From a checkpoint of a small image captioner: normuon at rate 0.0069, batches of 128.
Rows from block 4 of the text decoder, named by matrix and row number. Rows with one number belong to one neuron. Each number is 128 + 24 x the weight over its row's rms, rounded and kept within 0 to 255. All counts start at 0. Numbers have three digits each. After the name is the row's rms in percent of the matrix's.
# fc1: MLP up (decoder.blocks.4.mlp.fc1.weight, 256x128), inputs 0-127
# fc2: MLP down (decoder.blocks.4.mlp.fc2.weight, 128x256, transposed), outputs 0-127
fc1.98 115:123138151127099141132106134115109124129100153143145140120129113157076096101132080119121154139150125146110157090131094110158158145098079093083124139104135161106156148119144112123155134140135154100098146117166135149135134130084140146077185112140130154132108130177155070150144143113149113121130117141101150075118091141145148159191110147138130134136086125101117153154100116147136109125150
fc1.99 100:150130111136127110154167118115140140114113136098098151139113064162139110109132109125138136164136168151106104137159096102102111112128132111110140107112149143114140148125091096140157106078117104129136137144127129117132184128126121116116110150129121103148128099126119130130141146133174159167159136080114156137131100093117168114132136081174124137114119166081133159153165048163104172135128
fc1.100 092:146124125102112101090150128150123131141126130107102160199132116134135082147153094131140133164098132130123078125140091162110108139086139077115129150089134145151109133128121121104110176114147157094147125127109162113109134126134111150128178118096117147128147156131090153160155076126092148081152111096117128136140083116144158169153135107126123134170114130165109121150127148155150106169120
fc1.101 096:110155183108108139116055137110123098126112113181096120094084124156115073120157127131120150133131121065108119101139139148148127125159175131134124159126126141154112103122111135109168119114131126176117121094146135133129105153122134122165132135153122115157186172143127131061139123147154131133131156110114097132148136153126090143147157108112136160160155101131117121167120096137115119103112
fc1.102 104:128128146087132159157101147134157123178096154117128116134114134130146108149109132141075156142097101150095112137134182112146132149151165169109156106126082127112112101140140064128084143128135136152157107147126149135095114110102126153138140148123134072128155164141150135146113127098138130161053140103135127121144085138120140160111129091117111099095133154123136114140095173145112103123151
fc1.103 099:147130132148110113157122145102102137098134170117069140093148110131164101111102163099141077139110124175081097137130139124102079131178122170122128129134101104102114146107105124160143167116111117092119160120129105121168122121121129151143132189138127108112150106124139160154118104141129140108161126158159103123116112105159144157138144130111145143116100124099166209096129124140121148125113
fc1.104 096:088136124160145134160104121079121112109112147149127106103146097131103172101119125195164115097133115151145125109142128135142163142155117158119155169149143122096136159131134090088157146143148063122108104099133142087151142140127122120096134099113134132143111176092119150145051147133112123144119071112103115139133142161105136109168144115132146174138119130122104139140131100122155138122119
fc1.105 089:173128121130125085151099119094096092121137093120155132133160131172108166138112117126125123105106123128111168099125181120146097110135132168140078161144126153121118139141095111136127111118126128141121172095121134114149129151154107172102110116111134105129160090136140113139126157161199126115193144123111128098101133138133137112176081129138173154124087129121114104126150141115104118082118
fc1.106 098:125093136150124121132077165145139134129125115125154156128120119149126144194128160071111112081127115130138129123116154102137095161139148131118141140157109170145119141105138122139122144128120108130129135159117117097149109149121101122145140127123127148134126086120097107151182161161121069148170067098123194108137107127124129102120144108136124111082067130150127118175108089124157127155140
fc1.107 113:127128118155153116099129087112183140089140108155117088152139105123201167131126114151091108147154154163136168117138135124106111111103076114117151138102119152141141139115132159145127113104134114138132110157136101162130124084143112142167133122125121162113142143075119151130114110164143134093152134158111089118080075154155111120115091137148154127128097139135094150090163107120139159156125
fc1.108 100:109126132132092124123102154116136150114145164091123117108119122088119107147123140137076109141145154078142175099148154150110098134136151157099148153131166122179154137150135155128123084102117128122172127165114113127159146132095116178124102143141138101143112164094158101080106127128120101182119097141119113118126141133155097141099120105110111166135140135132135129133066124126115194098134
fc2.98 111:125138106140131103116140126128104162076122120109118152128130144160167137105145142157121122142134140106155146128152123189150096129154080147121164128121121082103078130135157141114095164123072095137149164111131134182149144112120098126090158124114119138148160098142138131105131125139130112149079115147157122138088113149136101135164110150136148133141119103089163100155078162141107076114106
fc2.99 091:094137206168161087120162100150128115121118158112107140119161135145146161163120157126102110148120117133099103125152132123130119121133087198130110100120103101084149139102125124114132142083117135140143132069154151136136148077128092124139124084148128112120150108110138158124142107152118092104108078127118137091163101123128175158159138120113129125127139175136114154154149119122119135131146
fc2.100 083:143136135151162130123108097190139137127123107166106120103136129149120144182153141099131091104146134104129122126143114143091102096139116125100131070098141171151125147109086153140110147142114134143128106156094096143103176124137134116146175158120118135142111100127113146127123117163103075103131133133106103106145163122144112145111182105104087135118158140149136110106102099182126171083145
fc2.101 097:119107140151165113152157085134161128144171127095121100110088152124112141135111107117112097177074143131147129209097081168145104118125114148151155125105130158140119131071127128127111148139139095135111161142125141137099128092183105128143105143123103104101134123131131116090118129155116159153133114147116137125108160077142150152102100129161126121129113136089162153112140139156128123086136
fc2.102 114:150121119100113111092156136138086166062126107080154116148156135110131119124169176161108113131094129089123124103141107101163133085115119111148138125102144097108108128150130169174145141093110138118110080144156113191108133104130122130105139155137123134101136106129143136132132121140092142115153156122112180163148160106118132124126100134128077150140123168142141120110096168125154147153158
fc2.103 106:140134105137090139114093112096149089121080122136152140144145115088134123125088124133101139107128106111124105123162137111168140124122092161096163159143130179111120126136125141131181150141149103159130155133140113132143119127130151132115158113148129087161156131155135143105129173115121115112131181158109154096142155129141149118122087091062120122184113073104098160111127128112150085155128
fc2.104 104:103110139125135149169132156084167108176155123123150148163117106133137118091135127167156148122152089138088106106062107133144114093115115089151093081144159152144115105123123121121109121155116136126162143133141111105136103125136120135114096105151128129103133141113136124115168137127149130165107146070157134104097117105162130121122152132163060127127150121105172117108113164172126146148165
fc2.105 083:137146110129150068118155125108102142106136101107152137132109169090101117158129141167118152129099142125125132099142131077149099086144114133096139144136137132116151121119125116153124083096120126154150150093118097111099096142156128121126166166116158103137110121139129166128117126090147106152078136149148158126130131111122096103183167108147168122175146158147101071164127102167158145136117
fc2.106 105:098122167133147142080091154140128177123114163143098148113141129164190105136077107168127119129166145129120127068146114137120135113138105107120107134145097134114141086110107132146092147136144131184105130104154121147164111109118127143123124137142117142094119124113132120176167153133123140078145117129120091143150150112179106097154103122118184107133150100146138149093123095121092117140116
fc2.107 135:147127134146119122093170097067128187127120180149071117114169118129134108158139130185155111121133131127108094103117072101116119105100124106112169152131130100141151137150142126131107163137132150152156117092115136139172142125126120131128141151145134137141119164104135121159082127137146113149093111144137151151118105161078084116099115145103084143085144095159103124146146135114138146127138
fc2.108 107:122132108134141115130123113123126074093131129120135120133053127118137125169133155069123137134132105137122128110131173142095097103127134100150150129115123120068163085120159127116122157137128152088148134112141117147142129116135169198140142111167114144124164159133151110110160138115156124146105135161099135083085144160119141150084130127124115179115129159125155075148161105136120107135111